Weights of a small contrastive image-text model.
Data: trained on drawn branching plants, 72500 training examples, 10.6 epochs.
Rows from block 3 of the text encoder of a small contrastive image-text model, named by matrix and row number. Rows with one number belong to one neuron. Each number is 128 + 24 x the weight over its row's rms, rounded and kept within 0 to 255. All counts start at 0.
After each neuron's rows are labels from the 100 texts, of 14976, where the neuron reaches its highest value: "tokens" is the input token at the peak. Only what is clearly more common there than usual is listed. The data: drawn branching plants. In brackets: how many of the 100, against the usual share in percent.
# fc1: MLP up (text_encoder.blocks.3.mlp.fc1.weight, 1280x320), inputs 214-319
# fc2: MLP down (text_encoder.blocks.3.mlp.fc2.weight, 320x1280, transposed), outputs 214-319

fc1.558 [116 136 127 135  79 157 134 144 146 128 140 112 111 135 127 123 134 120 124 121 138 106 105  86  92 147 130 142 100  97 139 146  93  98  97 114 111 141 148  84  90 158 124  57 124 130 136  96 112 150 128 152 175 178 112 185 127 132 107 132 114 121 129 132 113 187 119  87 100 157 114 151 121 122 147 101 137 108 128 153 146 113 127 111 109 175 121 174  96 153 116 108 112 121 131 101  63 167 116 107 112 134 169 142 116 156]
fc2.558 [153 121 107 143 117 148 121 146 102 136 124  48 135 113 129 125 108 130 100 168  99 147 142 132 160 138 135  63 119 140 128  90 124 135 110 131 150 118 146 125 150  84 160 146 142 130 129 143 153 147 121 150 132 111 148 115 153  93 159 145 100 120 129 140 143  81 110 124 143 120 112 125 166 115  57 136 177 110 102 112  88 133 133 135 157 118 127 153 120 108 149 123 132 117 147  88  89 131 139 143 110 134 143 150 138 108]
tokens: "leaning" (100 vs 3.5)

fc1.749 [129 127 149  92  75 140 155 148 152 177 120 156 134 155 105 101 123 102 130 168 113 133 182 159  95 140 128 136  72 100 159 166  97 148 101 153 137 159 109  66 129 153 161 136 123 123 124 164  69 122 145 138 161 155  88 117 114 116 168 110 143 130 144 108 127  90  88 136 132 146  75 108 128 147 140 117  91 119 140 137 130 130 125 157 104 112 116 129 111 125 126 147 126 143 109  92 141 123 134 160 184 116 130 103 111 126]
fc2.749 [151  94 123 146 143 109 144  94 109  98 140  87 162 143 148 139 114 149 135 166 150 105 106 105 157 139 108 132 134 111 121 113 172 113 115 131 142 149 138 193 128 125 106 117 119 149 140 139 186 112 144 105  98 126 143 162 137  97 139 139  92  96 140 120 119 146 130 109 186 161 124 113 137 146 115 148 137 127 134 157 142 157 133 123 148 159 135 151 135 136  59 107 109  96 122  90 101 114 106 140  94 122 126  86 105 122]
tokens: "bare" (100 vs 1.7)

fc1.745 [102 103 115 112 169 102  67  67  96 159 168 120 131 119 114 145 154 184 135 147 164 121 131 127 118 125 139 154 111 130 138 129 163 138 159 112 131 132 122 106 150 144 114 135 124 146 150 133 174 137  85 174 158 107 119  94 155 100 147 132 134 128 154 150 135 145  99 145 142 169 143 143 143 114 137 138 113 134  87 113 158 175 149 125 138 119 138  96 117 151 149 136 142 143 150 103 130 118 144 124 153 144 117 114  86 107]
fc2.745 [126 126 138 151 131 120 121  94 121 107 150 144 118 144  85 156 156 168 146  87 140 121 125  90 144 149 127 143 114 110 123 159 161 115 147 130 110 122 129 112 138 125 113 155 111 145 188 120 157 147 131 164 144 130 121 134 123 164  98  99 155 161 151  85 120 143  89 155 128 166 153 166 143 141 130 103 167 189 139 118 159 133  94 164 109 145 127 101 157 147 176 123 122 133 124 105  75 144 128 130 174 142 101 124 130 125]
tokens: "," (100 vs 22.5)

fc1.101 [114 113 113  99 115 133 126 157 117 158 128 135 137 108 121 132 103 146 136 129 119 134 121 160 136 147 124 113 165 165  88 143 173 121 139 159 134 126 118 131 137 135 122 161 114 108 116 136 145 138 115  95 147 110 102 117 135  90 154 147 134 125 194 177 138 162 153 123 143 144 127 125 104 125 155 142 125  92 143 104 123 118 126  85 105 113 106 169 159 149  97 121 133 181 157 122 107 157 124 102 110 122 170 115 151 147]
fc2.101 [132 121 133 152 102 162 111 154 109 168 106 101 122 137 137  95 108 139  92  93  87  99 101 134 149 134 140 132 129 173 126 133 140 118  93 167 169 118 136 115 161 102 168 112 107 139 147 160 113  99 105 135 113 126 154 119 148 134 142 120 120  96 162 115 139 129 164 115 166  82 138  99 108  71 137 141 147 101 146  99 118  96 130 136 115 127 180 130 167 129 122 135 126 111  89 118 107 151 123  75 144 125 145  69 137 112]
tokens: "<end>" (100 vs 10.2)

fc1.79 [ 83 163 139 150 104 135 148  83 111 130 161 145 129 108  85 133 118 141 148  95 139 143 158 109 149 107 135 146 119 156 123  94 153 157 139 132 109 132 124 119 128 157 118 147 147 157  85 150 110 128 203 112 117 141 144 145 130 112 148 151 124 122  90 113 105 113 129 135 113 129 150 109 124 109 100 135 118 167 113  77 133 106 111 112 118 141 100 112 139 130 119 138 127 112 133 144 189 151 184 123 123 143  42 159 114 123]
fc2.79 [157 121  87 139 158 142 137 111 128 114 119 134 123 122 133 154 151 104 116 128 100 154 110 159 143 103 136 139 111 125 139 104  99 141 179 159 149 150  68 162 115 118 153 162 104 126 100 149 141 120 129 104 127  87 193 153 127 127 115 121 139 113 142 115 192 184 132 152 155 101  87 128 140 137 162 174 163 158 128 124 147  72 124 154 156 123  67 101 124 163 127 135  96 135 127 117 152 110  81 161 124 136 162 133 132  92]
tokens: "berries" (100 vs 1.7)

fc1.218 [ 99  93 133  92 120 154 152 105 149 126  85 136 151 146 142 123 101  97 102 129 130 102  74 133 141 112 108 154 164  87  91 135 135 109 133 129 158 131  76 147 134 147 145 143 138 139  79 164 146  81 157 142 159 156 146 143 135 105  89 158 115 143 113 160 129 151 102  66 143  89 111 133 162 125 120 129  91 131 134 114 138 125 106 149 123 143 146 143 139 170 141 145 159 105  97 119  99 150 121 149  98 134 127 115 141 146]
fc2.218 [127 100  95 167 150 108 129  97  88 142 114 113 135 126 121 105 181 127 130 115 126 125 115 157 137 125 121 165 122 117 130  90 134 146 149 157 136 122 142 164  95 145 141 165 114 117 129 178 128 144 165 113 150 152 184 103 154 150 131 154 123 129 119 128 143 154 114 133 145 132 139 156 122 117 160 179 131 113 123  97 147 186 114 141 106 139  67 158 118 135 101 119 137 106  99 107 118 124  97 177 124 130 123  98 155 122]
tokens: "right" (100 vs 1.7)

fc1.404 [109 139 126  73 152 151 150 121 122 101 149 145  94  85 134  98 147 113 158 111 105 134 143 158  84 106 112 110 151 128 108 113 131 111 125 142 155 131 156 175 113 136 100 176 121 112  97 137 109 121 134 147 128 163 120  94 104 125 136 125 125 154 105  86 103 142  94 154 127  90 121 195 136 172 141 166 145 180 116  59 149 108 136 125 106 147 187  86 144  86 140 148 145 117 121 149 127 148 151 124 122 103 164 128  74 109]
fc2.404 [173 169  77 153 117 135 146 140 137 156 128 162  87 135  95 160 124 107 148 122 151  60 129 180 176  95 109 153 110 121 110 136  96  98 143 148 104 120 160 103 136 139  90  88  97  89 115 147 101 119  94 140 140 105 123 124 112 112 129  93 141 165 124 134 113 160 129  99  93 107 143 110 161  83 136 118 127 109 153 111 113 174 171  93 119  97 121 138 103 107 151 143 145 156 152 132 134 106 115 143 108 122 121 163 142 148]
tokens: "spreading" (100 vs 1.7)

fc1.489 [101 144 170 117  95 158 141 105  92 157 163 137 107  84 122  80 135 124 126 110 147 121 135 119 117 140 120 113 148 122 145 154 153  95  90 146 147 163 167 137  92  72 121 108 172 162 121 180 141 139 122 153 141 120 132  76 130 167 150 149 124 124 130 112 161  82 134  85 106 113 131 153 132 136 120 115 127 147 119 158 148 151  80 111 123 142 163 160  91 136 115 136 123 116 170 144 108 118 126 116  92 122 150 119 173 163]
fc2.489 [118 133 124 114 123 130 141 161  95  96 121 145 100 146 139 142 139  81 148  93  98 146 162 131 191 132 147 139  92 130 158 127 105 121 167 168 154 123 120 137 134 139 156 138 146 142 122 206  81 139 125 114 107 107 160 195 160 142 158  76 152 110 117 117 142 170 144 137 140  78 118 148 142 131 165 134 111 178 132 148 171 102 145 124 127 123  87 116 137 161 124 112 112 109 128 109 167 134 111 146 128 128  97  87 107  94]
tokens: "berries" (100 vs 1.7)

fc1.183 [138 112 151 183 109 122 139 120 133 135 131 126 124 142 112 131 118 103 121  56 143 122 123 125  88 109 126 145  92  99 164 136 125 124 121 146  94 116 128 109 132 111 167 187 152 130 140 157 166 135 114 118 128 122 107 187 135 120 133 164 128 115 113 160 136 143  98 143  82 112 117  79 113 141 127 127 103 137 113 101 145 137 137  89 158 138 141 123  99 143 148 136 131 132 108 160 171 112 115 113 127 146  82 135 166 122]
fc2.183 [128 107 115 140 118 135 171 133 116  96 158 132 143 133 180 134 112  94 148  82  89 115 104 149 131 100 104  85 110 122 111 113 141 145 155 137 169 139 129  78 184 111 129 151 144 128 151 174 136 125 130 128  98 125 115 161 103 153 109 135 121 123 148 129  83 168 122 123 105 146 122 131 122 147 135 134 143 130 155 153 153 159  98 117 107 122  84 102 101 138 111 136 150 151 103 138 149 140  98 138 146 160 136 136 122  99]
tokens: "," (100 vs 22.5)

fc1.753 [128 150 119 119 149 115 113 136 141 151 151 121 150 116 128 128 112 119 139 112 132 103 133 168 122 131 101 116 154 168 129 127 154 127 153 104 116 145 159 153 105  94 103 134  93 119  97 136 164 157  92 137 126 176 158 129 102 135 128 114 104 165 127 142  96 149 119 154 155 118 115 136  95  92 114 133 164 147 125  91 119 143 124  99  92 167 188 148 124 115 112 170 146 167 137 191 169 132 142 128 128 102 159 119  99 159]
fc2.753 [180 131 113 128 128 170 162 130 143 125 123 141 126 141  94 184 103 122 158 104 148  75 122 170 168  80 112 155 109  93 147 176  84  97 151 128 118 110 142 118 115 122 107 106 122  93 112 117 132 110 116 130 143 100 147 117 108 112 178  70 127 159 135  99 105 110 129 102 120 102 124 134 179  99 143 113 112 115 147  92 125 160 150  79 133 114 117 121 128  90 142 133 129 171 134 152 138 141 143 146 108 118  91 164 123 139]
tokens: "spreading" (100 vs 1.7)

fc1.498 [ 90 138  87 155 122 120 133 113 118 136 151 135 118 131 116 131 118 123 162 127  84 127  77 136 107  95 137 115 119 150 135  93 143 142 156 128 109 153 105 169 122 137 119  95 105 144 107 133 128  94 175 118 175 128 156  48 144  85 107 117  91 149 152 101 139 121 165 127 151  95 144 153 124 132 130 172 123 119 144  81 156 133 154 107  93 143 103  98 102 153 133 105 151 121 128 117 142 147 119 116 131 114 149 145 157 139]
fc2.498 [167  85 124 125 120 102 132  97 104 118 102 123 143 133 141 122 106 126 158 136 120 108  93 142 146  99 132 172 106 123 118 133 135 129 156 134 139 132 146 191 134 146 119 157 110 125 155 149 138 112 148 123 167 145 158 130 111 120  84 146 139 160 139 135 174 114 108  83 142 167 157 119 119 107 102 145  99 132 147  94 158 140 122 116 133 105  73 106 107 135  81 145 147 117 109 111 113 117  75 156 133 152 122  88 145 129]
tokens: "right" (100 vs 1.7)

fc1.410 [155 106 144 107 102 152 134  84 125 137 127 146 138 113 115  99 110 116  85 105 143 101  86 129 155 117 124 136 135  75 104 104 119 113 133 142 107 121 149 146 135 171  83 123 127 161 182 122 122  73 138 103 122 139 103 102 147  90  94 116 103 126 133 116 126 103 117 155 110 110 116 105  96 111 124 122  80 129 154 136 159 109 124 106  85 126 125 148 139 122  86 135  96  89 126 158 128  77 139 141 123 142 131 159 161 113]
fc2.410 [165 102  98 150 146 134 150  98 103 143 108 124 146 151 146 130 144  84 191 137 142 131 113 137 154 100 159 116  70 151  75 127 181 114 138 142  97 142  81 178 112 140 126 142 111 107 148 146 122 134 164  80 141  97 143  87 148 136 141 110 124 160 136 123 154 108 112  81 145 152 133 150 128 122 146 161 120 117 122  88 147 151 136 175 144 116  65  97 120 147  97  95 117 146 105 125 148 127 104 169 158 121 105 121 143 125]
tokens: "right" (100 vs 1.7)

fc1.677 [106 139 152  81 125 144 135  60 142 136 137 159 125  87 128 112 133 128  82 147 153  77  93 117 111 164 138 155 144 125 139 136 183  89 163  99 138 100 112 133 138 147 118 128 117  84 144 135 142  91 145 106 145 136 115  87 142 108 133 119 102 106  71 159 165 138 107  97 133 145 136 163  99 153 102 116 147 153 157 122 149 152 112 127  79 147 152 146 120 182 112 111 101 121 107 161 123  93 111 207 145 157 121  98 104 100]
fc2.677 [207  87  72 195 161 141 169 116 108  82 118  65 130 179 149 147 103 121 151 108 124 143 110 122 153 120 148 116 118 118 127  94 115 142 128 182 127 146 132 167 121 148 171 155 130 130 137 150  97 146 183 126 126  84 173  90 125 109  99 125  84 149 172 154 126 110 133 112 119 120 117 140 121 125 147 143 121  94 126 112 151 106 105 136 134 113  73 147 109 127  89 145 131 161 111 108 110 129 107 135 112 119 105  92 110 136]
tokens: "leaves" (100 vs 3.4)

fc1.383 [165 122 130 127 163 101 222 136 169 144 115 133 132 130 102 102 113 144  97 172 127  97 150 139 163 147 155 146  98 145 121 131 115 151 111 153 154 125 107 126 117 122  66 116 144  99 131 171 122 130 130 165 115 140 110 105 157 100 139 102 126 151 156 121 127 163 145 123  93 156 117 130 148 148  96 179 105  85 108 143 111 151 139 108 147 143 120 143  89 119 130  87 113 152  82 155 101 134 132 139 129 124 179 159  62  87]
fc2.383 [135 127 136 129 148 114 130 153 153 106  91  94 144 137 144  97 119 174 193 114 152 132 107 158 122 127  88 134 143 119 138 163 113 144  88 136 154 159 123 140 123 112 160  95  99 155 146 141 151 155 151  95  89 113 122 168 159 107 174 123 136  91 156 107  98 124 142  88 198 110 140 125 147 136 111  87 154 171 140 157 108 113 115 160 157  73 126 162 145 139 109 102 108 133 117  90 140  83 136 116 128  98  99 144 157 123]
tokens: "bare" (100 vs 1.7)

fc1.473 [143 133  96  99 113 109 138 150 152  90 128 126 153 104 140 133 116 145 113 112 132 119 138 112 102  96 120 125 140 125 102 102 102 147 164  96 141 131 119 104  62 127  83 141 109 109 129 168 145 144 109  83 180 163 172 129 128 128 112 148 113 136 118 149 120 124 118  91 148 124 158 112 136 118  84 122 143 171 114 120 124 150 114 114  91 138 140  94 148  94  87 123 126 154 123 121 167 158 156 108 118 149 123 116  88 142]
fc2.473 [145 123 106 130 111 181 139 163 140 139 123 113  74 124  60 151 127 113 141 125 130  85 134 162 149  87 102 130 131 126 128 119 124  86 132 125  94 115 148  83 115 101 109 110 130 124 103 146 116 117  87 156 131 110 130  92 114 118 158 102 104 173 140  86  98 118 127 121 111  74 129 139 146 127 139 103 111 120 153  93 125 163 162 106 146 121 147 129 111 113 143 107 143 155 141 140 142 115 128 129 104 113 109 161 120 170]
tokens: "spreading" (100 vs 1.7)

fc1.528 [145 132 129 122  60 159 110 113  97 116 125 140 146 126  95 185 146 156 144 144  97 144 115 172 155 108 135 149 108 122 112 117 114 101 123  77 133 110 112  74 117 145 101 128 154 154 116  86 159 120 122 105 160 115 125 147 114 126 158 141 118 119 181 125 147 153 128 143 110 103 106 152 174  84 124 154 131 147 129 128 108 118 145 111 104 107 118 102 156 111 129 188 136 195 134 123 114 127 125 151 163 128 137 155 126 133]
fc2.528 [108  82 119 143 126 141 154  84 121 121 106 115 122 139 122 152 151 111 162 102 102  90 127 106 160 119 131 163 125  87 128 125 150 121 154 157 155 130 106 171 128 173 144 110  98 148 128 142  92 130 145 123 178 114 164 120  94 151  78 127 132 185 156 141 137 116 103 100 164 149 135 128 109 116 116 169 135 133 128  61 181 130 107 173 139 143  94 115 113 172 148 121 119 127  99 106 110 142 109 158 169 147 120 107 131 100]
tokens: "right" (100 vs 1.7)

fc1.213 [141 160  98  75 119 112 141 126 143 153 140 131 122 135 123  95 109 112 116 128 109 153 140 161  76 126  89 150 130 135 138 156 152 140  87 141 106 128 156 108 138 156  86 106 148 131 129 130 139 145  87 144 153 141  85 153  78 131 102 128 112 146 114 131 155 139 121 139 155 139 127 117 115 140 142 121 148 108  89  84 131 110 131 155 123 137 119 123 157 134 139 151 117  79 140 119 106 147  85 128 102 175 122 113 136 115]
fc2.213 [143 117 134 135 100 149 132 158 129  81 108  95 132  73 140 135 121 161 120 144 151 142 124  78 100 132 121  63 136 165 118 123 105 155 160 143 127 128 105 103 150  75 123 137 155 112 129 138 161 139 129 150 137 123 116 113 171 103 190 138 136 127 123 156  99 105 129 164 104 100 127 159 144  77  72 136 158 132 135 182  95  91 118 143 132 128 109 133 105 113 116 155 161 120 126 103 106 109 130 138 127 116 144 115 147 104]
tokens: "<end>" (100 vs 10.2)

fc1.176 [121 128 104 143 121 120 141 134 121 167 116 140 157 118 128 126 131 122 158 135 103 120 107 122 146 106 125 103 110 125 152  94 114  93 152 133  96 119 110 138 154 140 111  82 147 166 118 113 136 191 139 154 166 106 139 146 116 109 162  93 103  90  89  99  74 114 118 146 143 132 142 150 157 137 139 161 118 160 159 121 129 130 101 129 146  92 100 134 100 129 110 145 131 126 123 119 112 146 102 121 123 116 130 125 135  93]
fc2.176 [144 112 106 128 107 135 122 201 115 103  99 104 152  71 117 106 128 165 112 156 164 158 123  96 152 149 133  77 143 137 127 135 102 147 108 150 136 110 112  69 126  79 126 109 156 130 119 114 156 139 121 125 137 143 114 104 157 108 162 137 138 162 121 186 115 106 126 162  78  96 118 145 190 134  67 122 146 133 116 166 121 101  76 138 118 106 141 151 135  81 122  97 170 120 140 102 100 143 156 136 101 136 149 159 150  84]
tokens: "leaning" (100 vs 3.5)

fc1.225 [160 129 132 105  83 115 160  98 146 121 167 117 101 144 111 128 112  98 162 128 123 174  96 136  98 131 116 154 136 114 110  47 145  91 137 147 132 130 108 109 114 152 115  74 150  84 128 166 138 115 143 118 133 152  94 114  98 112  97 138 140 170  87 128 177  98 114 166 136 125  99  90 108 130  90 145 114 121 116  70 119 121 157 161 120 102 157 105  94 120 154 111 165  96 178 119 137  90 150 138 128 125 147 124 153  57]
fc2.225 [155 133  95 142 135 135 109  97 121 127  91  99 160 152 145 129 150 105 157 174 123 107 148 105 133 154 127 119 120 139  84 115 151 146 135 121 143 152 151 119  92 141 136 167 155 132 167 171 132 140 147  98  96 111 213 137 135 160 160 109 130 115 157 101 106 169  95 110 130 123 146 152 138  88 124 136 143 115 116 147 148 114 128 112 151 161 116 122 134 106 109 169 158 126 126 163 151 135  89 182 107 143 107 154 123 122]
tokens: "leaves" (100 vs 3.4)

fc1.387 [110 145 130 100  84 138 130 127 124 108 140 162 114 145  94 119 106 123 147 129 129 103  89 114 150 155 146 119 136 130  96 159 137 143 156  98 139 113 149 157 171 169 123 102 126 156 132 156 119 106 150 137 126 131 138 154 123 119  95 123 110  78 104 145 131 144 101 112 164 125 174  96 152 132 113 152 144 154 153 106 104 122 141 162 132 118 120 128 116 102 136 164 118 181 148 125  75 138  57 157 138 125 109 170 102 137]
fc2.387 [154  75 124 172 149 178 164  96 123 152 141 113 135 159 145 150 151 138 124 126  93 135 121 167 145  92 146 142 104 121 113 115 130 127 148 147 124 129 137 142 118 131 103 159 127  92 125 119 106 119 113 110 164 143 184 116 126  81 103 122 131 167 125 121 156 103 116  99 130 117 106 137  98  66 148 145 130 107  74 109 179 171 114 112  95 102 116 117 122 150 117  76 118 159 119 102 133 132 157  91 160 133 146  90 141 114]
tokens: "right" (100 vs 1.7)

fc1.40 [133 153 171 111 110 130 115 110 116 125 123 173 111 128 102 105 120 140 135 106 157 133 136 118 125 162 157 102 138  87 145  75  83 145 110 135 151 104 131 118 151 217 101  89 127 127 156 122 148 141 140 162 132 140 104 142  96 164 146 156 118 138 116 111 143 162 129 139 155 125 157 156  93 147 156 119  90 113  80 122 170 145 163 123 142 158 158  92 129 138 170 107 102 126 144  99  87  89 134 131 101  92 141 170 139 122]
fc2.40 [123 158 129 130 146 176 113 146  93  59 154  99 138 142 114 112 136 110 120 154 107 144 127 150 117 121 159 129 117 103 157 143 124 116 138 138 109 140 104 133 127 111 125 186 137 117 103 173 113 124 136 122 145  52 180 136 188  91 130 109 164 116 152 118 198 135 154 114 179 162 108 127 123 126 119 108 129 161 154 153 127 128 139 129 134 143 134 112 129 109 134 112 141  94 151 121 132 129 135 167  74 134 160 127 130 120]
tokens: "leaves" (100 vs 3.4)

fc1.88 [113 100  87 110 108 146 131 132 170 133 129 133 122 108 119 130 144 147  85 146 140 138 137 115 151 107 121 166 153 108 117 111 105 139 123 137 125 107 137  88 162 145  91 114  94 163 139 141 116 110 161 153 116 153 116 131 144 139 143 141 127 121 126 152 151 124 131 134 138 176 124  93 122 120 167 109 161 176 182 122 112 139 164 133 120  84  98  97 107 123 126 149 157 164 126 168 157 155 120 142 131  88 160 162 123 122]
fc2.88 [110 137 133 120 156 135 104 110 112  56 127 139 171 166 139 132 118 123 156 128 151 103 100 138 117 108 102 137 133 113 132 127 111 157 163 145 180  78  84 167 116  86 121 143 137 136 125  93 150 154 136 139  94 102 108 136 117  92 138 100 122 141 103 144 100 177 127 110 117 107 127 173 126 127 133 124 131 102 137 102 145  96  91 143 115 114 154 133 142 149  96 112  96 115 154 122 131 106 124 121 102 140 143 133 112 157]
tokens: "," (100 vs 22.5)

fc1.599 [138 138  98  91  97 126 157  95 137 150 111 135 103 111 153 112 134 134 115 112 142 119 177 166 187 104 125 121 176 162 140 157 147 125 175  84 127 122 108 117 114 101 129 114 100 146 110 155 140 103 147 118 126 164 168 133  92  99 142 112 131 144 115 137  73 147  99 122 134 113 127 162 120  96  75  84 157 118 147 104  84 115 105  85 101  88 167 117 116 110 116 127 141 117 107 133 147 157 139 148 113 107 154 140  96 133]
fc2.599 [166 162 108 138 131 165 142 142 140 131 106  97 105  77  99 120  95 133 135  92 140 123 113 133 146 106 127 115 117 120 140 153  77 118 111 123 130 101 131  78 136 107  88  85 122 115 121 136 107 161 108 150 126 132 146 100 128  93 158 107 106 137 129 131  76 109 113 120  84  81 133 118 155  94  49 110 122 108 113 109  91 123 124  80 142 136 138 134 110 113 128 155 146 136 149 129 162 147 152 156  92 111 128 171  99 126]
tokens: "spreading" (100 vs 1.7)

fc1.644 [107 127 153 131 151 118 144 121 102 143 142 158 145 111  77  83 138 129 111 119 153 118 199 146 177 135 136 111 138 112 129 132 148 136 114  91 124 123 152 113  95 138 130 109 182 145 147 125 142 115 158 150 120 126 128 166 110 101 140 126 146  94 118 179 153  93 115  74 115 134 142 104 121 108 131 123 128 126 162  77 173 123 139 139  93 136 107 129 127 125 135 161  75 123 122 139 183 137 151 125 136  89 122 105 135 126]
fc2.644 [106 108 146 155 140 134 137 128 160 148 146 131 123 146 171 147 127 103 130 128 110 120 152  77 187  99 102 123 100 112 124  93  87 143 186 168 168 150 150 155 127  83 123 124 130 113 140 131 121 132 154 125 131 134 156 122 129 120 155 111 112 114 114 138 123 121 142 136 147  73 141 145 137 122 149 122 159 147 119  86 165 108 127 121  94 114 152 166 145 169 120 117 102 174 126 118 159 142 143 152 145 145  88 100  76 124]
tokens: "berries" (100 vs 1.7)

fc1.589 [146 137 120 111 155 128 151 148 169 159 107 151 128  96 185  93  92 138 149  99 149  93 114 166 128 125  97 112 142 109 111  89 108  93 112 139  56 153 124 168 115  87 141 105  99 122  85 136 115 132  82 164 146 196 119 159 101 186 130 109 117 140 122 136  87 141 108  55 105 122 120  99 115 124 130 118 141 130 106 127 101 141 152 135 103  98 134 116 126  98 165 115 134 150 121 147 128 134  95 134 112 113 128 118 122 129]
fc2.589 [144 126  96 162  95 128 143 175 156 122 143 137  80 136  86 157 116 130 115 113 118  95 132 163 133 113  94 114  75 141 135 157  75 117 139 112 106 116 164 121 127 103 112  91 129 128 137 151 121  99  87  99 108  69 148 132  82 121 128  80 157 173 122 136 107 153 152 108 109  49 149 136 150 106 103 118 124 132 158 116 128 141 142 116 148 110 126 160 129  95 144 154 115 151  92 146 148 108 107 128  92 131 118 140 122 140]
tokens: "spreading" (100 vs 1.7)

fc1.260 [153 124 118 109  76  73 135 113 158 113 108 129 133 165 107 127 117 151 115 137 106 107 147 118 182 147 107 132 138 120 154  96  89 108 145 147 121 124 141 111 130 139  98 101 135 111  85 160  74 117 118 126 123 141 148 144 122 111  97 150 108 107 132 135 116 114  77 139 160 154 131 120 140 138 185  88 169 141 139 124 119 104 114 103  99  72 142  83 107 155 161  97 133 169 110 137 158 163 134 150 124  89 125 129 112 121]
fc2.260 [152 115 166 118 170 117  96  86 141  91 122 122 177 187 139 169 113 129 182 135 155 117 104 148 123 136  94 130 143 165 167 127 106 109 124 121 140 101 107 119 132 137  81 114 123 144 139 142 144 128 147 136 102 120  94 139 174  85 130 102 147 155 120 118  80 167 146 103  85 108 116 149 177 123 106 147 110 100 101 146 130 137 127  79 145 134 120 122 114 123 105 159 136 108 158 124 125 127  99 136 110 118 143 176 136 144]
tokens: "bare" (100 vs 1.7)

fc1.113 [148 212 114 148 112 119 137 107  81 143  96 146 189 188 124 145 139 155 120 139 103 154 119 110 156 125 100  69 144 140 120 131 136 142 171 120 113 108 160 140 132 149 157 139  89 114 142 146  99 114 165 129 159 147 100 118 141 133  96 153 114 142 109 122 130 123 114 178  66 132 118 161 132 113 118 136 117  92 143 119 109 107 181 144 160 151 132 147 109 114 119 146 150 123 137 170 143 131 131 142 110  88 124 136 137 101]
fc2.113 [141 125 114 165 104 173 118 122 139 158 107 123 155 141 145 141 144 113 171 171 113 150 145 105 167 143 120 126  97 148  94 127 149 146 121 125  77 131 134 152 108 126 135 136 151 109 132 112 132 126 152 103 139  97 171  98 166 149 110 117 127 118 112  81 123  98 144 129 121 126 144 117 124 144 135 137 124 127 139 157 138 170 110 146  81 166 125 116 162 132  80 143 125 115 105 132 160  93  86 166 143 127 131 130 134 127]
tokens: "leaves" (100 vs 3.4)

fc1.142 [133 136 143 132 114  75 123  90 153 139 164 151 153 153 121 140 149 138  54 188 141 138 125 126 128 119 113 139 114 145 120  83 126 155 103 144 142 142 139  89 131 140 134 119 170 172 130 114 119 169 118 118 176 142 112 109  70 101 161 145 102 125 116 129 118  98 121 151 142 140 117 100 104 117 129 148 132 137 109 135 130 144 139 132 139 107 109  99  94 103  91  84 137 141 105 134 118 107 169 106 140 115 141 128 103 123]
fc2.142 [128 129  95 147  99 130 151 128 126 105 172  80 188 142 102  94  91 164 126 168 107 159 164 129 142 186 109 113 103  94 118 146 153 139 137  86 118 114 131 134 150 136 131 115  92 141 132 157 123 115 161 143 105 103 155 146 179  74 133 131 150  95 119 128 131 148 142  77 152 132  93 118 154 121 117 130 158 140 142 158 140  99 103 117 176 188 168 153 134 102 106  93 134 101 146  87  93  97 118 115 106 114  94 122 101 148]
tokens: "bare" (100 vs 1.7)

fc1.139 [133 151 144 105 119 156 163 110 130 159  96 125 149 159 137 116 125 161 183 104 127 133 129 131  92 137 113 107 140 121 136 116 121 135 135 174 114 148 129 102  91 109 136 116 145 130 140 138 130  92 133  86 143 143 187  90 128  80 126 136  87 142  97 146 116 114 107  86 144 103 101 131  77 113 108 136  86 140 141 108 175 128 163 129 115 161 172 107 125 151 108 137 137 117 137 117 151 141  82 112 131  87 150 152  97 115]
fc2.139 [140 115  78 178 133 133 123 110  94 114  92 131 139 144 168 131 128 161 163 178 112 133  82 138 141 123 181 126  91 140  97 130 150 138 174 131  93 119 112 154 143 169 129 145 115 119 116 155  85 154 162 135 130 130 135 135 169 105 134 116 121 135 156 105 165 131 128 132 157 141 104 154 126 154 166 134 162 123 149 128 160 144 129 143 127  72  74  97 120 108  93  95 129 146 105 155  87 114 142 147 127 129 137 154 162  74]
tokens: "right" (100 vs 1.7)

fc1.460 [104 146  92 103 162 167 148 127 137 110 101 142 138 117 109 164 117 154 146 130 155 112 131 157 107 134 105  87 167 108 122 107 164 114 150 142 147 139 174 158 120 113 116  97  84 135 137 121 163 116 124 130 155 152 145 147  91 122 145 109 106 174 135 100  86 170  68 126  86 118 132 144 119 118 145 143 165 109 129  98 146 126 132 138  75 147 112  91 135 147 120 128 137 164 129 130 126 140 161 127 138 119 174 111 110 144]
fc2.460 [150 144 127 156  89 131 141 139 165 153 127 114  96 145  83 165 101 115 146 121 108  95 119 179 157  97 123 127 110 117 137 134  92  84 151 135 109 121 133 103  99 105 120 125  98 101 114 136 133 160  80 159 117 112 130 121 128  90 133 111 120 117 151 154 124 104 132 109 110  83  99 144 147 100 124 119  79 102 151 104 118 144 130 102 150 124 158 147 110 115 155 154 149 164 167 148 141 148 133 145  86 106  95 136 110 141]
tokens: "spreading" (100 vs 1.7)